python train.py --model="contrastive audio-text model" --spec_augment=false --loss="softmax" --embed_dim=256 --text_encoder_activation="gelu" --steps=15200
Rows from block 4 of the audio encoder of a small contrastive audio-text model, named by matrix and row number. Rows with one number belong to one channel. Each number is 128 + 24 x the weight over its row's rms, rounded and kept within 0 to 255. All counts start at 0. Numbers have three digits each.
After each channel's rows are labels from the 100 clips, of 14848, where the channel reaches its highest value: "peak on" is the class under the peak. Only what is clearly more common there than usual is listed. The data: two synthetic voices taking turns or overlapping, over music, noise or silence.
# convs1: first pointwise conv (encoder.blocks.4.convs.1.weight, 128x128x1), inputs 0-127
# convs3: second pointwise conv (encoder.blocks.4.convs.3.weight, 128x128x1, transposed), outputs 0-127

convs1.84:103147167119170121102110102093169085146133124122132132129102111138092124132098095114104131139120141142086108129134120145116120082141100115143142128109078154122130114137113114136128134124157118128113162123150145115130100160137166138080125084151156098122128089131159192106123097105097126133113112179146180110122142108137067148123175150126130102112156103111145163131160104134184114128128
convs3.84:148103158121159109123145123102085129162117117112122141114127119107137094161102163130135115101093136135116125143113105092126119128146072156149093117108170121089130145160127103110129094171087136168162141139088126137129135113106130134170156115151111099122120110155147104170133168117143152135136113136105146121084120148130139099142136120164111113126149176134074190121158123195101120125129
peak on: no speech

convs1.55:128138137121128085161144096160130131152124120127163114135106128147133170086089128119094173134123145084157134100135100097116116111135115150172116112157108156177141176139105120102135108078150110141123121110145114118108127142126093091061126128120128076134143141179131129132132126128152122124127174145111148133083122107137126094155075143128130110091103097158150107092144138095122165131125
convs3.55:133150119134086067131103157148136120173101107126170137148110075107112094096118167115149088138174119144111148111155152119152126074114140117114148136121161069128131117121077128157087159086096136135125144134133110103120131118150180121165124111162148180117104138101089155142107141149110150166128135153137142120132151088132124133119121116148116142104097153143123141132114160131141153110134
peak on: child-like voice

convs1.25:166106127117111113101109092152133131134125158127089146118114185173133137139111126152154100109152151135115153112126156133171086132156142130104140166118101128100115148188096084107127160132079131118087203125158112116129157094142104140119128144126122137152118143142146127126110123142161140163122100125121158108151150126133129143160138140112112137150109143150124139104183165157106067156141
convs3.25:127167140139102179112146129132144163118113156104110121145127135128108126114138128100126155141098163162091187137151090124106110116116116101140101160153172096122153089143166136144169142108143109118124146114127099101130058099100092184121140141125149107120143093139122151088156119120118124114150113126160142109156099112114134186095109128145177130115092129123141123098161126124132146088132
peak on: no speech

convs1.5:136142107157140151125152144121106176127096095126091123127183144130154101153156108137117164129136123160121122131125126086108118112142133105158105150128120109178137112105144128135121138099107106109167109094101163132132118089163121094137121133142105083164141150161106148176121130100142131128118151125111113155049151124116155086141135094137067130162153149138124132156184115151133125146105
convs3.5:092124176148145120126097134105144120138105136108134128127111109135141067091132165108128153123118123150153109134118126069132143133125120160112112059169114142147108124134172131140149161114150103092101126156101132130151082145114083130153121136158148072129131111080153150143125139131087127141163151105110158139180155121141130099150114135120115155117130136114145158163115157090110126100174
peak on: child-like voice

convs1.74:137133078132164188134139130151095112105152148137133115172148119101134135143135101130113177115117119135088146157073140122112123139139162141155180136129123126135113145166129118133145114127114117077123120078153099145110151108117115141121110096163120098145126112115096124145115107112130120103079140156168112152132139138121121169151172118109107123107202095121120089134072141149095118148131
convs3.74:108106084167130142121139126111163109110127120121149121134123131123128124153148094133151122131091102163146098125090144135159155095150108134143117122123118126144122109130107168113114149159156150101112130134084111097153068124170096098189158123145127113068123170100125096120138139111150146125116093119111126135160168156160122129123111133108184130156115108082095130139115142155197145128138
peak on: low voice

convs1.118:089138148090122060119072129145137118130142106132110148114140094139089155134156116154132130100157112126145140117145131160160159116138118118111110147150138101126104089077104122121104096106136149122141161135114149128149124130122117121141122135150166117139090101142120141108135114104118176061139163144096133100157162134133141126103106152083147123150122098151090141114129139126103069141197
convs3.118:081147160119089102153110125129134124102139107091127142119114152112087164179113164159113117113175108171136153146081079144100107141104145132130159151169171129143106106146140113130115134121141113121146118151097145096110114127107087142091108100153087128150129135153079134144131144140101165129127102124126164147103114149157120153119130127144145089175117088115155109127119119156154102173130
peak on: child-like voice

convs1.59:160128159121117111142148075105148170082128120144163150092122103118125152137122196106139100127123157123119102087126152157129116146113169087106111119152072149153141158109142117138160140136140127117124126129123076104160100129120161113109126113140131115130119083155161130119124110170133132120110139104171140134182113103122106130134115094120131118139146133133115124128136141185186145066144
convs3.59:144113125141120128138120129129120116111153162110128130161110119129136140117130107088167107133128150113103112198145105125095116094101083139186149108131130132128131097097108127166155094134194108146153120079101132145136140097108150120086140144139132143134160106136147136134120132074090128136107125116188109161144151085148140103151141145158128110138114130150142168088119154135153117067110
peak on: no speech

convs1.76:145133138090159093141081101128152128128114138145100124052116121081121134147109118127164098110139119118120142148090076100122106087135134132134118139146131128088123124113113081158125110118135135131141125069138148151132128139148113111068126126096102104093090137117105118120148130104139098147157091080147155141155141103137135170110146126164158122145139129092136103105073108115163134112159
convs3.76:123138143136123154102119158143120162116160101130105136143097129150164128139116138132124106137111160121129084143144081106137139103158139151092133142156125135164124107101142113086101114104084138097177122172120182121105165135128156109094156115095118100137090170073127159112115131098091149127147141089116134106149157107116133157150153100179071148136105139105120146131132154115116149160145
peak on: high voice; low voice

convs1.18:117118115115125163130133058103107136119134131133150111123121106104106149142090185116138154147172123161125107129137137106167096153086107112129150116140135091138128136158139142142133151114107126123105120156137087176132135183127128142089138126153128167079115130092123122124152122103104153173135156131131134136120104075124116097116103105151120105194162147104103128125147070126166120101129
convs3.18:139148125170126139147126153141129132166116153088129158102126123095111165105142129128096145149144090156120129203095131127075131119134113158175142125119153140114110095112084119086149130101158159156105152150143133087133158108145105125117107123093158146097135124118133131116087115149145139094098108135140081134106095162104132122098125136146165154159111144137141143085130181131106155111093
peak on: deep voice; low voice

convs1.114:125139159144121113137131127094136149186104107131131125112132105088154141125150133144129115148120118122111182144134156159100160092163083104122152089144117155167136147153136160140100115168099116149112107119102123113101139107104061138176194130117132162126123129095193097140088102094128123150092136140132145131105137145146145106125132145132135098131114094120118120098108122117121097166155
convs3.114:196124102138116117121106099094117126162138147157139126134104152090129115081105124122132131153135122120114112152114143131144174155118119153116151096119172106138089111139128097145120115115130127151119111121159108148117112123096101120108141146122158180133157118138138123117125146166074085144098103144141148137172155115157151118161148162134095122110043121168107122157108123171094142103124
peak on: low voice; deep voice

convs1.115:141158149137137124152136122135110131128109131139112186116103138123113117168138091101136154151136041196177111132117114153170130113142136133124124155122099137109106144130139095115109128159139129143110101144096150114105188109123114138135103128107149131102152120106128130103112121159138090166105110085122171160120117144122121191133148154111091105114137127073130137112112161143114128134169
convs3.115:098151145145161131102157142146120136094127147148170177127111175128122105149141145050116078111149115131119154126131129137123134135144134115127074083128145123133157140118127116133107120097137163114119132148078178126143152144127087075162103132142142131101098126106145133132127105128125078139126114107135118077104134124129116146099120105131155126138140150176115140213115114153142123110146
peak on: deep voice; low voice

convs1.81:110127111136158136119107150125127083138139128071138130148090148117127114129145113143090167101157133139094129113139106099170105154127156127123168078154106122092139102137150120113118166150103101154130127142104129109081116134164125154108091132146132073131168111095139144124150131154157177084130136096124071114129131164136144124127111177157166156135101147165100103162126145127118132122151
convs3.81:137109120132129091140083129141138136125098114144084167133068143153122115083154123096119131102109147115119100138090135145107114139159114110111118124101109122118129128096126145178059123126152141122115152126102149134132161165117117129117126138146116170126083178156168120143139133139085156089114160116174090147112176184116140114138115110101138124119165104164133148134161123135158131155131
peak on: child-like voice

convs1.89:162118139112102126160125099103103162135115064110123140128121125116112128147173071126143126104143116084087111137152122149130130128094113142123118123134122102119146144171138137116122117142109136145122112157129150142090123175107128133098123146090111166138118143089118176057093131121156096142105143147145129075131117175114129132119133171153139135059148104094106089113138141106131103116105
convs3.89:127161108142091096140168126091106111131133090110133151142131114158166101089114124138124153140097161160146097164091135130141143160131096157143122123128138104124112145120108125142144156099108126169097109123119098153130092155130115152109135146139121118137093118130150123133124148097143111154096158158121095164119116109115123114098133163177115112139093146166067218120085144138099137137143
peak on: high voice; child-like voice

convs1.106:099116097125119136115144105150141105137121131145105176072139113120146117105158084130123152112121101160125140131143158146129135128119143087148161125112126148184145166070107164118139131122117181136114184117138121165093119172145082105148113122148139128213125097116147120104132140156156115130141111120164159136108097159133106131125159117136113100127166115106107134111117133082104135132133
convs3.106:127136137119111069136150133110139170121126141118156121104119146126107142110120107080130154131119099090150136085135155117138146165138120160148121121117085156115138095172157171096132130132139123109120145069120165136126118093107138112138116073109091105181195110142141147157148155093082161132124122102127139147123132156117121167144136107105138143122141078131121110169159132110119122125168
peak on: child-like voice

convs1.15:128113098115116155139117169123132132145128112148125128157145132149146091107141113120145123115132104109123115108135097099140057116113135138125099155120133147154148121144075128144135111125118159139128172098133125137132090131164129136162123148133122163146118131066141122110131129143110094123172141058126150139089103136134130086061136090110191118104140181121190138116130166126118119127119
convs3.15:144129122143153134140132150129125134151119143142130161130144133102127165147161108137157131110120088141131111116145138138113151152129118151089119123095078122160117127085083136113158128095128127125148120137162137126106103113130161092142175127157125114126160071111171146108068136107084111148125128168105128084131152191152125149119122120142182143092153124127092158142111104105145111067093
peak on: low voice

convs1.11:099127151084133144160166079139105110113093075111091117128125165161134137128126141081158106120152156124126110155189124148121107114092138129139174116081130149081151098142119113121128130121108138124145141107111149115126112129085149097100173111095107142124091138105151160140128133161122119138127156160110156118137115158138132147101119133136118138113098162096091101160097108159103151179123
convs3.11:155105132124116130096142151143128116144167156144177130099157156151111145123148167142137122135131120051165146141130105129138110095143168107155115128082128133141142108154121114122152130135121106101117109084125119136107151110110129139106155112072130175177154135099062117157107152128163099114147112121163150100150114114147126114140125145131110118138118105106119069133102108091156139125184
peak on: deep voice; low voice

convs1.19:096182157111090117122136110091143133158114111103123108108139132145129146120160129102170128132130172146078143116120101133098135149112124127111121108144137107166146110195147123139142085158172174117121116122122180103091119124137123125146142096107112124151134117146129124162188121125102115134155088105099132122135108155129127092112150140130134131120170186094149106148108138114188138161116
convs3.19:154135132144154138132155142130098123127123092126130157113132122135143119191095125125169094140126118151088133151115115094130117156143100132135161122127132127116112144139132079143100157160129112118137149118111132126141146118111122110111196107158118118157147188139089102129196101152113097121114086080155082101116125116143134133097129105148155067115132161113145145127089185122112112141138
peak on: child-like voice

convs1.102:118088104158118091124126138126172088084133139098179155117107145104121138127128130128137138180099130106097117113152158176100126149139121125149099127128138101132100161145148147132127131180114149158145100129142142116137114138120096140083134109055159119140136117140113097175156120101157154086141150134128113124113143132115156112156089103122101139158198130148110093123167153119116124131145
convs3.102:125086159153117113096114124116158131119116124166190140117188150145163110103114109131066131145115121108136119111168087080106155133081117136130099175110110088163136151119111142152143113123130137104124148093129113113146095119174116126119121146123120156115125105106126101112154144125109127171164145097101162138131107198148134099167162119152126147109126108143124129124130098134106155148118
peak on: low voice

convs1.40:115095137117200127104119121119109104122113154126112134150106141176141143105081140133121160125092115170120125136162136126094108129127142110137129171115145121169138139159098094148142080121096111128153170079078105113164123146138116127135124164127130137130156131134151133103157140094137137105109164165146156127169072105118163119168114109086142126169151123166120140130115130127127112178132
convs3.40:084098119126158106115144104134112110091132118125113129131099156122101138140125148093123065101083120126108090117163119198128109159118086166167112103139145112149175135134150124156127093113130119159104123156139122144116105121174125152147175082079129172115139094138172171147148118163123133137133151181124116142115134138129118090120136161138122135130123140115140107130141130154108103115098
peak on: child-like voice

convs1.56:159153127133106189165140138127124114112102204154134119107117137144159113168133106120124146143175127121134104128113097138139156098113134137115144127126137145131124089076164114117108092143128109139109069129113126147143092145142061130105128129115143149111131129169104117136160134143126106198155104124119115146096139134132106179107120088147067098126117144148091119146141115134133125138111
convs3.56:114105122154120140135109151109209119113126137112136101132131129129158135073116120098126124113097129075083187106158114153126135130128138087151140138127156091115100145107114122125175106107133130175106130156130140115121154149133158158131121165122152125173144109143132139114174054157100109115109109144140098150122132133092121124137125131115108150167148149120125125098111123098161123092174
peak on: deep voice; low voice

convs1.10:163140100121117083117078147160122120121131133107143147134138137147132184109135123133161117144139131114135127152139135114123144129134119145108177111156137133117126130148122170145109131145155152130123105145137119136133146108135142101117131135145129126122118119150124127148184139151127077113093120096141141165161087200115119055151131101167093113192200115173115160140123096145125111142118
convs3.10:127117147120124176144107121127123099080146116179138126100156129099114154149163108120154164134125167151129144113125149145092199130103138112168115158117131090130111126201154075119141150105117132147116131159097126114128146170106079116142108119132126121120140101144112152102120135108096077150131111135112132141126129048105134160125122125149123137171107107130118111125127143097128121164138
peak on: deep voice; low voice